Weights of a small sound classifier.
Model: log mel input, norm rmsnorm, layers 8.
Training: muon at rate 0.0029, 24800 steps, batches of 256.
Rows from block 4 of a small sound classifier, named by matrix and row number. Rows with one number belong to one neuron. Each number is 128 + 32 x the weight over its row's rms, rounded and kept within 0 to 255. All counts start at 0. Numbers have three digits each.
After each neuron's rows are labels from the 100 clips, of 14848, where the neuron reaches its highest value: "loudest" is the band of the loudest frequency at the time of the peak. Only what is clearly more common there than usual is listed. The data: single notes of 20 synthesised instruments. In brackets: how many of the 100, against the usual share in percent.
# fc1: MLP up (model.blocks.4.mlp.fc1.weight, 640x160), inputs 0-159
# fc2: MLP down (model.blocks.4.mlp.fc2.weight, 160x640, transposed), outputs 0-159

fc1.627:044147108112136146158109107141096127161087147106189132075122118126104105106142131135081142115151199141099139115032140166103087192170138125068179142122120081112116132147092153130129125114114152136121173109141066209089114153167138111114134096175143181155121143151147128255129138134099138086110100104087187171133135092173174113125146100108117149104114151135101104067112120128119105148142146148147152122106097122102153122130106180081038095082118123187124166101144144114128130169121131
fc2.627:096153051095107100108137150127119137121101136105163092108128102090177115139118169096143105074151104175128144143153136128124138124130194152153127089149168092213138126108196140123149152132111091136212144129180111108094149123118138130147151114153089199099080118102158103132103090080125151148125176106101188118077101149115141109082137168110121158097024188137104154155010145070148145099145121143167142119114131138175140169130096118133123139080141122100153096180126117126068165152100128
loudest: 1000 to 2000 Hz (38 vs 9.9)

fc1.610:107114106192066093207080146138203082119146121192129101128110074102130120056128138133180114124075137109149117118088138151121129155144095153120180135195128101174164110114168134174122138089142063138134164117147167077082100113158161144150071188135157141125074093144096127158119149107117146073194075126103125132115149097154093086180154107136142170036128154105138151168171104156151181122126138164114113145140126110113069085131143119160137091138088158149097147105156157107082133138121110
fc2.610:107146132062166163089090102113098125153071113113117159109164141121133113117131095114105128133142135120133123103177116086124142151128085160134062119061164129057141068131128113051132182159138097187098159095136129156090109155090103101198129104125118164152063158142095104112118131136124155185163108109160114179120174107120083091091135153091103128114104148193122150109114141172105053194172145152128164192088074122075071100114137155116111107084121087098097114130174154111080133115094175
loudest: 4000 to 8000 Hz (31 vs 6.8)

fc1.616:095185092108118148098113091096156161057148064149142116133090113171136182170150122170102186101126124091118128147151165173113074098120155149186139175123155147180113132117118152105111140107186112167090129116118090185113130155087091086152134078147132129183083182113139071151142106082109126135203112081159115094141132148167143116114127126164118108132133106126142133136128075168211127176152182115099242109152126111115123096143126080135123141126185134123081111142145136214120150104114120
fc2.616:095141127154063107099122125161183155121078116126068146121084108136099138096153165164131179082127155142117134143058160148145125065098077133150106130151060112126116112111083165165165109116117168090103094129176128150140141085159172116096139091128120111117116096157177146143141118067209142142200112168166089062120172171098089095189157127131130108119040112201108122110126179122084146188163101064101154113138122150135144175138125134147121152078138160141128141124154158106141143127146071
loudest: 500 to 1000 Hz (37 vs 14.2)

fc1.15:103121114135097151231098066129167098158166116126107097188119134162079156167109097090154114100158130132146118103120138156114103149131094129082111171117117144079112144114141174183086153114120163117074117123197109180120159119118077156108109156133192160105161106156119088123148107172121112206078112148154156159156107168181179124119106131056099149093127113108089101128129143103162096141117125149137204092163130146138127128188135104151164081101188154112161157183104190185089140102116091
fc2.15:096110162165126117122137121192093149144089107108123114152141119175182107119159057128146202060150116118178144199195146134134105115141159150128139053126139125165121134129111117168097152182135156121159144123138150093081114125158130178099093117152095102120159098134234137129158087137141116193149111110112154109116139157115139140150112140213174146206084157137158181143150177208117127095152115141136134108084157112158140135193098145110126101119161106104130122141203123128109186091153146
loudest: 1000 to 2000 Hz (45 vs 9.9)

fc1.279:154141112150104070215175111088105127165097114090126155144136103115083144147135096039136109111169162176114098153160152125148092094100140090149143089164151075109110142098067206121073125132153177142140122098172069142180121112109109126094133121183122086149163131067198128152135110085056159171070116102162171146134149124136111142135131143127137148074129152105127192162121133182151175131153152153171106103141098140153117154110155097117118110077138134146154114111068143078066106172123104
fc2.279:137149079150102153112137149108143114135133117091121079087123138162081112089102157107097116202157075066095130048112135126149189118137063079140092185104082095086095128080088182138110133171153075110089110150068044105113127109157100148153161194133125140124062132115157160107172141096103126117107133148099060136145128138109158109141117092102124152081096149098086087109133131138153149185137113154186104099114159096097123150127130123114134167211115056160095101134106139154085124098123143
loudest: 1000 to 2000 Hz (76 vs 9.9)

fc1.562:137158086145149128096083138113149120107129154091133192196054093183166121092115152102151146082116173122116174122126125115144080131166125105131176149128156121089133148097124147097129149121132153109137152189108149203094081156130105102106116090150050171155160123188114144112129142095142109086093128133172096143084161090139152123151189156147181117134135117116162174111095057071114076070182168201102128134139106137126086153139160162119159121118126110050112088070108086145093141111116077
fc2.562:099145115146109171127045140058123133157099097147157117143141128196184102166142182104152135153139079099125118131066113149096150130131115124159157111086081080166096114103109158144133108125056101101186149123154087163176085155147122103115107113146201130141106131140096118146056099097167122088121144120098161147136160118187087161164113171133119170179087126102039088135158143133116089094165123167129112217140112171120104108107158120108107073125099073120161158099120136123138197103160120
loudest: 1000 to 2000 Hz (74 vs 9.9)

fc1.40:152160117084190107110108125112120105071172129121156142139134051106162125094130134163064112170112139108106103160154228135136079143133076092031131145150102137156127174079195099170093119086104129132198161142150129141129148126134132149118173099132105128144090151131228130109167084152117093118098137157097091114117158137104148131108149151142134164102145187184141143116108197140089175121117115127081151127126126121101128113115156119123087163160158057199059132106121124127157116098095139
fc2.40:119096140162177133138150111120143143128121144164125133130158088121148084096116176198124116113169166128124147170142093106157135129146102110173141110147163096103096093099232154136155105122151128173128143102147113102178126157104180130094131135149131107117142093137140099163139111102122154117123100092130136110188143090140095107111075156224124170148119033212033077100148144206095075126179116103163140118151171167151142048083135135092161146105135148137147118124161153178116134094115120
loudest: 250 to 500 Hz (42 vs 14)

fc1.439:163104113133145118131097129114100122130125104109125168137075218145104131099127104142105091147114116182094119147112151110112124085127117165137057125119144207166193158162127134106116098114147124116140102089130118201109167106083099110039127144089106155141202076115167119114080056128132141213111162165091142155123146171218107155100105106069096136128131130046158082117130188105146124121123175199109075106125088119094097096161105129130119100106145129083154134136140153120127136116133133
fc2.439:154149119127029175159074122081147147108116111097166115129158111188182129113129112168116160146154148102118099144134118153120113127128105133067183141103153158108145160175107140172094172173134137088159119168113083191165148101098155090079078156192136128158081220135135127097096211133146134122176143082142137134130105108079063176167134112119197127145183146081113114128137076072126139142125098188086108120110140129134106141163126115178134134143146081134170099127114139111091148141178102
loudest: 1000 to 2000 Hz (46 vs 9.9); 500 to 1000 Hz (35 vs 14.2)

fc1.592:105159152176079112150115112111097089091095132131121090091161140109135160101155159122141121163133126149140174132030177184057112120159155135080161100108187073160162121093081174149142142082068145164141106131138121149140087165160147164069103088136164200151120168175118154173116130163066165113092137117138178120128080128137133124102164111114166107157140177102147138096124125098090158144152154152127148125142073090084117099121163131081112068067080102183191157152116131141147080139143127
fc2.592:031086095088167111126118111129115176135088106103131125060113089092214078136158169109155085083132121119142132136073087136113139133150185165147095079127131180164122152118178144113147129124081095136167170127119145160122135073093094119107138097145098171074108115110138127079098155119152114153098129116081147140129089110154099103086164210147118099162083163105148145148037174145158154123132165124134166110100109158157111155114126173122064116096096145101136157141181103102053150112090122
loudest: 1000 to 2000 Hz (31 vs 9.9)

fc1.27:146067125124078171098128126097109136192089118160093097148093118125113083123171127133133092128124104061113086155113097101075109123127134123101155137126159123138156116204129153122142085115126180100081063098169069129112118059129124139103131159071152066168145071115158091128079132118177116115120133120133097142130130074105113108107129120128060186059104104094154132137128145107141140134164134090088088110085106143046113097101139192092179098152129118157060154107049066115154124146126151
fc2.27:092185166091095081128122126094184136084139144132152137124141111104096113133094122181148123119147117103158124075116140148168131163143149108144174146143131143142100151203128170161222074123048170166088149113144110095120155127163167097171102145158146089082147105124113122133132138154107048118132136095119099071126103150124100211168098110157135104148072150056146101141114104071112147131144139110174113119068204098096069087079136151127107123131071105125133062132158149158127130152092165
loudest: 250 to 500 Hz (32 vs 14)

fc1.2:153130116181123104087119061127070137163123158097085119185134180177107147113129126051118100150110172127147087098143106130200122170106112112102134125127083155095102118122098163096134124143154155169128137151132106079098121136133083150138164142125071167172136134133119066116127131155136094126158160031144113148156117177126110153117164140106151172140142128110127162111058099160201159101092117153154176106130185075106079063139080063091147128141119045097178127187137144159112149108143114
fc2.2:191158124086163138147111179116120069138154118132057171108139177087083160116149135060120130139155111109122111091096191084128080154100117096148113139160165119133165098118091115185108156165146125181104128099105055127073095076125197199144162191149152209121157145111146100124107100142111127161172101149177129112147185129089146103166102133177132150186102140111097143154169144138122099139138140130144104128136141105132076132099100060074146114141131164095124067087112163100135167150169113
loudest: 1000 to 2000 Hz (34 vs 9.9)

fc1.344:053114154112083088105175106134131098150128118120170187126116191157088126085168221094144174177136145103186105139079089135148120129132116119080110109114098111160106231142145135056089173103137151070168129114119078118121123111086100145134153126139150125113134113065082134178137103213079118104110110152116164121165169116191188110128169115139091151135116127125087107132153145150092134139076164111137141131084141149101104109087124164144110107070144121143078169128164147164093112143127164
fc2.344:112130086171130108077093139120169160143099151134143088155125087174109100129109151130136167112183150170123165107125069147154149163112139122087110143126113177172128126155136084181159113146110206084170096134185136205100158114087144166157168062105105172086165148099179159116131067129132072154173067133130154120157172147169156104096155105113139114122132201127142146154112158110087139068073131113197125158165097121181165130149142145115137130127137079146120203136092154103071164109123112
loudest: 1000 to 2000 Hz (31 vs 9.9)

fc1.521:153130147133068162105146163117124160154116097082176113136164132055149121107135140089095136094119247130120066146104102127117114158097108130173168114118123170073158130143099087143164155125091128176116162134042184147170117134072156072081124142173120116123138140122158118121068161140129150162136103189108152138126202137165158120132148150107160101130178164175189120123169069148132125136108070143079116154129065114119144123089139150117130135116184160099192147183128157113137090150104139
fc2.521:111122111100185105094127140138131131146075143075151135153083093221158078156139141100156170128101071105154109136174118114142060110165150041126124090135122123177137107097135149103150168142216136139082186090201131121192144098085150188123155126207109117086151112123131108139114097126092060120089065122097118150132143119112122153127113112145112147133071087130112159087175133124180073131147167142154136162121178092162127120129134143079070129118093122099095127099121172127132092163130102
loudest: 4000 to 8000 Hz (27 vs 6.8)

fc1.319:156129154103185167130140125071120118178117179118119106107101148134183119105063140204108077098118164092206093099109145122126106123125056122114100158132129053110195045128077077149151105118111128136141119121158154104130136127140198085101135141196104149157122141136100133121136166111160103144143089114112159121138148120132164119099132132195175162178137138125192107186138107176124121117129163147094129145194089115161138119060138094060119109137178149080094147072111149096117119091145098
fc2.319:163118104157053087141144119059147122169102154103082151109127137197149145073114130219107130169134133078089064140139156115156125105126136056085117139129123103190156053131116133108147141202164148138138194134120121122130125128156067086085135076206117124126165152138165125110141104051138068103182089142152113100097134121140151148131134076080121099140098130150067126156172160140126133069118130111152125131146110125095145116082143099170096120107143126157100078167131113095091168137170142
loudest: 250 to 500 Hz (46 vs 14)

fc1.609:100134092151113131125143148116108116113242052156119099189129172157130104106089127082144110157143081103149127111148143117159191160130161109115085100147057152150173131102089070119148123139149107138080140136113153177137126133182159121119121162193127172164191138127165108068128168121119120126144115152156146127154149158120140128153071159103150136106196108102203139124142139143157128185145086174159135119167114158133153165091130198090197127157138154168112061158122142091109178112082093
fc2.609:107115109116111107154112106088127125155079102131165161108087148105135178196120151102101114086108138136103137135098175136067094072117084127116118138100137152121129084103122122130176139146132108115096184119156113129041135127107123172163162160158151202080089088148160170161132139157125165139160139118118106115125093140172108117103174082140134096171000161109065184128159110100116108163083179187110138128149138112148134104136154158087099122122110102127105156090133181106075181103103166
loudest: 1000 to 2000 Hz (26 vs 9.9)

fc1.535:098092150095119084109141064156091123159132160115177091123054122101095117148128157116167190098123149085127162083052092061145157107132190125124132132070105138102131144097183081088120090152167160155115121140094139091121131186149127114080159197159089140189127151180147144114042188118157119127150128149096124155117154144155135094068142096175189184124129105151148162094158142095112065092116145159142166110135098165108114098179109150161131125104115161127137118107160125114083135086102103
fc2.535:099115151184123134073127159095082115128093121081058105155140102137145097109174129190127150133145050083162143120173135162131104101153164117155124141127114105108106102124119113109063112095102097159080168130121112132138120167077080145165129137115102138118123126162172100160176115114091031161124072163099143163161103127083181172140122078038148137137092174163116121096086172122084195136118114117140144191141141149102183136092110099130139125163170145145128091186090125063133081140153125
loudest: 500 to 1000 Hz (42 vs 14.2)

fc1.577:114065148125111128153148136134137126137101095153131093066114114099130141148154168108135098155120087184135080160109127120094050130115144164158092127107201137096145151088154167103167161045153105122173088109163137115181104083142110139137170160080088136122168165110111100090121135116115126115077148100101161130101133076153189151127112154139107099069159137112146091147118130204060125123140118139097101108166134100097172146174074157130146173158145062093129153119134066078175154047137185
fc2.577:113129083089120107081181163087119101076114172177121100122114120157104128102104131163145077165158159108101145091145147090110164145170055114113112107152133116133143129021134114169121134167092146096124127120094132125178132088144122117099131137142190099137112102145097180158113150107143101153061108109125176174067152143106192172148131128123110186119081117109115151133142123078200135139158095103116067138165139060159113118107146134098067203100170193095111091162129135134173168150084144
loudest: 250 to 500 Hz (43 vs 14)

fc1.611:096134133124094149157118153162147125079181079132184162081152105132194143144145147138123157099130143144090097142141129137152178111161124113097157134178174114111103140134139067069121114095168121094139154166048091149129129161146165127052175158114104146180125185168101089093123162090122135188157149125121111082098112121163183113181128132148160108161114086153094137166095146149132120109150181106080118187130128120093126166127165155173062079189130142151093135076104113176126064125144052
fc2.611:079090152125140193159111156120147087167090110108123135131123136107128137089056114166096155128167111125133124067155163136101106133097088140193133135172138123100119144109226120105081128213085115118126152094138120195099110123071139169130102138106141129069087167140127151112141079168104067194172116117110174098085110120138157138098117153190134121121081202140099106122160134171149110163150099158063116121096166112112148143117073120071118123155132153142148057129146174137081091118081117
loudest: 500 to 1000 Hz (38 vs 14.2); 250 to 500 Hz (33 vs 14)

fc1.469:064154120160056101160166136120147130104108125115162159077157147142125151122155190133141199132118130104094114116071075150179076170122093090073141149138151124110114170122152131095073111118137101179136135119073118145143151162077162109112119108120112124163106125152170164074144115093094114191098151118092120144135116137130189115148087090190139149101091136108135165104064163168133168140047136111137117164095108057075102124124121083067073124098131123205164107091136079169112133149103101
fc2.469:136130115120120132110145085135102159128168123139127163140090071133132155099106210153137163112111181154101092098136118097156161079067131170141157128153120110152141113076199130095075120138114099144156082134178113126136119116156077119110090123120133109167163149124131118170108122103153088109092200129075188126160160092099106105188123164115212118139140111148069068065139164125129147119156081110120119126141180146139111044089157088128156144112132151159195110135139190181115062062099120
loudest: 500 to 1000 Hz (35 vs 14.2)

fc1.394:162140143135137131083111116110104152092133152176057143097127093129158150023127106148130143211076173119087096129159133179178142165111152096176109114130101192166202093101154129112164149105091106182137121165106135129143142130164181124101146197114142125133167124081184171171133144123109151128133133091128106122094195147121129103151129136096135145089111050073162132107179156113115193172121081132083122125150128092091159126122177170127181094094142147154121118089171074141139155126110147
fc2.394:159097127136095117120128105110075118141159122143138126111217127143191066103163102133145099049161082064114096152129122177120141152095148097200122162101148170114111121105077125110136141156142078161075152119129146136174144175152131101137139119147146114166067023149122131106128100198093121141134098128145124138173111121183149081090131163144185178146158166142158097137106136085144096181153099136167140183144157130143141126131088130153117097093089136115173091136137095120151174044152078
loudest: 500 to 1000 Hz (39 vs 14.2); 1000 to 2000 Hz (29 vs 9.9)

fc1.421:136106209211116157161167115129112175139084110174135103108129194166121151153091129125108112169164152133114146119118076106160131154153120140148125164129121121143167187116111128168074070151122125155167146117133086198135133120164084090129110141165118143171144129125127155140092141119129150150138134065122133159167148094135103135144099120099156127109161167074133078142198126055104128154094092039137131129158102101114155085145199049131076104151078082083171159122148094101175194134122127
fc2.421:128133131117049145097117093146130137159192126148102138145136116126201086137120122153188160132105167098136163157150158107142109130147161093148152091082147157164128183095120134080078084127119165112180096106097120132152133112096189060154164150160098143144138178105125146073158177203138113150148049128130092135125182098141096096162132203098153118088139166132117157071151101107208158118162171118069086124128145154123067158128118129162093101090099118131107075139116152109195103136142156
loudest: 500 to 1000 Hz (44 vs 14.2)

fc1.325:156101118134135098154108087138147082162107135121117109129184161126146137174081172057118139176175143095157110077135153150081129174168136092168113136193164117131123149105121191184159170118192132144127118109153130089096078194098125157094131164095138185092154109158081153130159156151177098183116146127141135166026163097119183134159148145093138144146130097181174152144114113178112196104168059136141091115075103129142114087095144136093108142137152186094132134140129157094117132086124127
fc2.325:154169152174093113106126162077179093145127166106095135101091118108125108078103110139092096085147125126113167115161130096159109131134077177068138149072145031144080146081111164145145152127127136202103200065123133124167128174155124108080131118076097179130166092111076138152163137146114091087109157084140138116137136172156118110093128125172166152096096137128137120114092133143181073109120149134130113094159199087136104100084114154118132183112189074078144122125142162117125117122065058
loudest: 4000 to 8000 Hz (32 vs 6.8)

fc1.309:117161078135180165193133117136155082102148153081103126137158147199125079065151139120131132088119111130166125162117143138072119155140119161140173172128142137141107151112121119167137089081119159140127161169183058095125110176088131110064142165129094130085083168117105111187112134122158106187104077091120150166168166153140116111177185127109110106108143035153088120124085113130142072146142147141152170115150077131101122089237102156114126117163129136134126159157171138182078159096128135
fc2.309:106085117093126153181171147213141135120159113132179112114102084169126151169192103096123128123137171141126127104133174143147145087111148141119124104156087064104099126143135147151143150103161111134146232171146080136109176107143087135103129169066140085165144122131154133124089116130140039117107180169127130103104161213146128162178146178093146116144100149103166181096164122149150127154131107109095135107136122094170139154165147067134122119175148174107123093161157130121129222116111051
loudest: 1000 to 2000 Hz (34 vs 9.9)

fc1.197:100188157090133129185128147164150086128087137143124148109165168169114102192175145090118107029176093126109137079138077082119086113157112157139140171133172113148082098093087111138119175158155191090119059146158172130095135138146094154116098082125192141135156100171095117113089166148128103126114104180152082142139176125152185143139137181108187094137152153095170116190114121176135106095136173124129151056096148078130145146166118080107154085141084131095130150143142129095142162122153134
fc2.197:123072120127082126107169118139131175154125165095108131128105129122091141173138146122124114129061112172095120138096102099099192153116122125093158104118127083170192079124069114134136175114128184120105178151120185106162048168138129138095121108084134124095172165099133145103075056178121163130138120089129159115130144129125135108119118149183158101223177112117087141105163054132162069064172090110122146131073128092131092119156133131188113101121156154118118080139143055129135056124136120
loudest: 1000 to 2000 Hz (30 vs 9.9)

fc1.571:118101143151081118165152175156110137119137047135101120135189158176138147066157153144103098092127093161117134121149150111109123161104094085146114137156107171139166148163122122129121120165150096106153095095142156160097107131124196106107102088135134138182143117160118168127115120145149114117143169158159114171154122137149121110061124085122125079124066161081140116160173112124175203072133126108109161127144118043115071086157187092170098057057105104177092119144118117076056184089120165
fc2.571:099164140103073144143134066098095092150165070131132153142069126120174091122116080148118172107125166111149161139139077149152157162079103120094101127073105155176112121155057138122135144131079116122148116088115084142051144130116048132119162095115158139124095166156148164093078163158084122141120087087128114180120086153101111093144086132160178143093097093156170109081119116111117078100116106151087122151083131125130050104155159091143141034131104127111167070111125149148064129168168104
loudest: 4000 to 8000 Hz (26 vs 6.8)

fc1.456:059143075146100134194122099138182093124118145162091151110119126105113114115139108069059167117128121106108095112119146154154171137092133121153135106130106162165144133161160064082127102096102119132111102128089136171084113165124110146080138108131130139132074147119154147146106172146156150160130130133120119093107169135115164079126099150131118154185092075159127079080069098154121089135094075156096140078184164099127137070089091095166161141216164115111124168062152161187193102146124214
fc2.456:109144100153186203134129138150082138144116132139102102104134109138125146104166143097102071153128159113117152084182090114105122072141100132152147137187091108099117067118147091166113127137192103164091145122111071083147137143190117228134157083118150105106139156145101126103096107116130075084108162148107158179140179135110163142077155067110168125075081134124143130109064115107152128171125108150129103076079147106110128098041160105127113133148140089154093119136155143159109143126088021
loudest: 500 to 1000 Hz (39 vs 14.2); 1000 to 2000 Hz (27 vs 9.9)

fc1.624:096116129130170077156124120157132123155103130154142121111144139188156108159158100090142164131139122142140109132106095154159172099143126094084148189083132144141094066126156143050137153081154178125115159175093129148099105104160058123075148091102124132158177197104117109113080115142073130071126154152135122157147105100151172167132144081107137174122153126114142124133109137162174138114145149181101115180081109178077142134244134077168127129091145119185149168154128080147094129094060190
fc2.624:137121112080183123097155148088132112101108169148143154091091148059146102125103094152086128125110105184140118130082189139136155101143184113098120106135132190179182143170138101129199133185116167150178171111147204132104091149163069115137136119094094159135111137136124109132095086155072123110171168110162182098121157118127125155135158046066078117176141139099175180204106092143141149123111137147156084099178136101150170170152150146156140092150125139104110104140107135100111109132202089
loudest: 500 to 1000 Hz (37 vs 14.2); 1000 to 2000 Hz (25 vs 9.9)

fc1.110:116201125155158122175109125100072125105115144144160099077123146117188137149059140122141168146123158141137170142115134164073170110144124143091131127203163162124088175141176088130100078118167135112190102114108132069110134134142122087180146121199123150169140093092172095114130110155145060093137133102116089107131117164094110142131136138133125126111137156138128130129049127123126154122117094101088142098137128091123174099180090137117180112150131001082173127079133116206086160091123161
fc2.110:062175133186196122116130125122071141195114133110114134120157117139167166133129072133155154139138097109167186137165138134089121149126117157123174068175158202099095144110131094167124113180161138127047174067123103047099154143178136171135135118207084147054120152098147155098140097163116149189099099131125109124097137144167167141131098165163135139138073178107082144172175147133162131117144142122108123118100112146163137155163098134073113104152117155149123094128185142145108186118096147
loudest: 250 to 500 Hz (40 vs 14)

fc1.614:176131151101147133149132147159133126102052121119151132145113140144180241114138047102118127121148133125166119164117137122110118094155122171084112162084073112153077151120149132124155167128142145081137148108177140077059232132091138081095079180146099097126129112069099116140160141103097155181075172180106154133105140106137088127105112152137122105083157148091140124105171135114207070187130080090135076125173103104124107125117136106104120148131119063150132112170135135137128158122097169
fc2.614:144136119142134139149080132151114132111195157107198120146086126128171087136119144131162131151099094117149150158106115139125129155161140144149061146152142120103097117140083165132162159130084106091178112092101147143066145122124142144113169100255168098140060174163102142111143099099098119089058132115173089135153106174110112129109144093096128123121000114134083122144131100143112157162133128095133089135156132097137130128122113093122151126101123179140124114102128190140126109124115127
loudest: 500 to 1000 Hz (45 vs 14.2); 1000 to 2000 Hz (38 vs 9.9)

fc1.250:091164132136139120121186109130160166175175157180167159159136086065173135123150123214099136107136112127132154094132128135114102179171150133136148181124154190077134130080202095111202141103125144129139095173132171149122134145111161176147092130130123089131129112172172141052151077209103148124091167134164107120137082117207155145109124130185115151145120179142131144206132160118136171151109112115062109167131127138133086211107130081127121101129136175149118134113080116133109131115135162
fc2.250:123172148102157148195108133163096119114120122085150163088094170180143182150180158106113183124154071122111129123171146123112172116147156066114142095145100129166084152083130133159146188130163095152159183118195120113093130069044118152114119101174140150088102140127189117135142136117164168146103104121119123150079093114130177117145163177159103163148079162040130154141117128151152048117142128155154105071142129139184097133037127122086119142150124087114151102094115122187136132146126163
loudest: 250 to 500 Hz (52 vs 14)

fc1.136:171110137145127122144124136121142116083093118088117113094124097117103144123092170129152107143121164130124132093102130109116079190178106144135098134083165102120133191000175102130124119093094163180058110117096126119106119138120106158133078102118173131121150133121209126123136155085118189106081139184132120119176155074136175094114151119143136140141113143125144198090121133104150141101074066158075098143110142072104122081090161095180109048115106132185180147107173140108162115159136096
fc2.136:117099120137149141142156111122112164163174083173225191165115099131177160126111050138139147096091180103140072161163090153140175129169059178153148091200180141159124168125149100115110168137115122122094166167174077088186108123116172171072134170171167077089137123074131122089117122151156139156114158151120105080118132167129157125133104139080106119178147150150090194159142128109127131111131149154148146108150064136205059139101124129135112069114115143127157118154121130131108135110128139
loudest: 1000 to 2000 Hz (28 vs 9.9)

fc1.199:101133090124080142157150120184128145097155157094137155167109136159160105123169147149099177127127082168080106109091118145154152083169098175052129143088145118225101137142184113114166157102138174072118114124103096146103107120077150108162129093124137146168121193172130131098120088151111149122130164111161094082087202122146153138121101149092117154104179034143159128092116118089125111079146149067072087135099139099138127149167151195106106164133126092120068129080167132185145141142158107
fc2.199:098193083160133145113108149086109109172157128094086126134105154170138129099084155131107162150150067104136104114140172133099168128115103098155123135101113144142133103152110122138112137203138113134196167169092115160132124096096139140128116102119180172078121127142185160081126164102125111183115066168105184125097099078117088215125155084114192138120078208118094089057170130167100125127157130123119130132108136072103128190115154127112139143180127131121137101123160163067075079142167058
loudest: 1000 to 2000 Hz (54 vs 9.9)

fc1.249:106091064155089150055150145121148129122118127128141152072115125138131150096189121133064173167105123103158134151090144177109121081132134159115136133163101139129124144168151139107107186068113081167159114160130159201115129157137111129116125065117108105121132145060136109121145154132128131111122188167175087135112139124108088110120082160058077051099113121046177144096159080135124209128079146153136144113155172117137121162114068062152139116092112156182096147141163131177080132118138181
fc2.249:125158055132128110138125038132174172097076113186146104108168095119169164064111170167164145132144088119111091127120119164146138184087112154104107145108126125158135112186100111129154156160188156098148116093138117166074150114149126124070086084097085122094105117129095120082119129173134073157189141115085111160144145123140132148084083077110159113086164171159111097093093110141105159123160137084126134147195090146094107143114140094218150143164124105158113104109185161076093119155078164
loudest: 1000 to 2000 Hz (44 vs 9.9)

fc1.457:085109170101100164129119088120111160138152116094065101203045169137133097118128090084141139151164135154145159123083080142148093141094132172088168139092149184148085074130146137137116158129120124134099188086078111094159144093158144114158147092151133121173133119154071131209118177080186120068150142113081105064082179097095142136138129164067155089113172075127138182076103106109136072138131186128102139137157129122184108079115118142143121122127112106119077108152135144087157101102139121
fc2.457:063177098147191122192052201124120131080175098126087176114185138083143143123133161103146179087147114148159079092141117119122102151121104114104120104164170165174127093141079150154109156096146153192107140140122150128150121071082134121086108122137142133101104165106100157057123109103094146192121132102143140098101107118136133170152096144184151079111128170168174126148151159088146149120145126182107128135132159118116043153071125190121131143182141117170119072109173197114113139140161111
loudest: 1000 to 2000 Hz (34 vs 9.9)

fc1.350:083169111096138075115126085089152109222100112119115125088155120106132101149093171218156170100146118132112114161107114104160132125108123139134140166160115156157092188120102160066114175127118143158135129109111118118108116121061162087143131074075191119164094151051101108110152102211126149119125157124149119131130128143149111121127159094143102083120139096141098100200099140108065128106103117102172143119089113132112102072150094176165137132125090107071157233097166107167133100181136131
fc2.350:139130113151194119169096175127150124110106118099159054111107146081154149159121135181151102180133088165134168112145146138074137191105124098132087102212118112135161117109124159112115145166068168128134142106130122093056137164170136208119083177162101147100120119126149161135136105174097101143107106150091140112117127161172128118136123129195095118126095219149122139123189098119187078145055131164149137155147164149164166111162103192111102100154144072128153155097082123085119155148125177
loudest: 500 to 1000 Hz (55 vs 14.2)

fc1.16:149079092193108099129142104118132109167141098131198137112149144087114096145094116073132114099089150064142153134110104156129117180135187073162105142187115149099134094096134138135082073176123028132079091129150099127135091207124093153091151128110124108114131131148146101139054143069100126113169133139102181133089105145131154124068115138069156159099122176139131077177113099196153124152192130151154129114113111157188089118104086126145151101125165084169124192157129134113131081101111128
fc2.16:114123165144139165147156185154096147137113097085131136138092116147104106178086169152120142133149091164137149124137094118189140150174133118170129097025142123137169111106073114145138089114192075178155139097129116147154129055098162158111161133130187116181179148092226136159139092166104147208156121143173163144151118121137150153167089073108155147095177099141101156078167118139149139099123138180116133116152151063118101104174080097109172087161133147152150110125097117115190153144107118
loudest: 4000 to 8000 Hz (39 vs 6.8)

fc1.600:148091132126085116092104151088120136110096123123140151164156142121088140117118190120112125133122113140138065080052096140102086139068160097152157135161103226168102145067140063141104096131104155156124134141131142145145121071114111147113122129136095132172175093115142215137093110114081156170069117105133099122169074162200148105139106133161135118151130143087169190098144111153116174106099092160099118154069085138148084174047152112123110158088169153155128123161085157103073153097140164
fc2.600:146183138128105129132063100114097133125180104173168155167161125161139105100082075133163145190160145131143064157179149160144149122140128115138083098131116160144140142106063098086121179142192120183172102086124137070145095142124104114101130180127191111137158139138084188094124074108122164114126144122134177161137110103106099091149137070110105166099054125118083117199167104164177112125110148135119132136082181124143085114091114129106188171112120086103170174068128133152081161170098118
loudest: 1000 to 2000 Hz (51 vs 9.9); 500 to 1000 Hz (36 vs 14.2)

fc1.129:065086129147128129087117126148159168115161188192142142154120120122116137129097122113169157111138162119105128122021154077052149130099103141218127132123143178122094107123121016149126065082117168158151108137081125118122098155133128119077137132140081144166120134144128128133115131138164113174111113104150119117157155120159156095153100099134091117172149032148110141080113096121111052070148139110123148106162127125125061118104112131137130123177116129087137153136137119103148049061150178
fc2.129:062145145142192118082082112093044107141101145144174135135173120165101121154187134088060083078109076122138129103151122116087116084178100140175140121114105112121099166103111123161143174144138092164110153199080121110106115127199105223115073103123192093095108105130162109104082099138145102141146163163091142124142155121149144156083117126135197116159066081145172102059094163154089132120154105121138130105121134112119137114142091141103130100122144115052159128177145118125143120125154076
loudest: 500 to 1000 Hz (39 vs 14.2)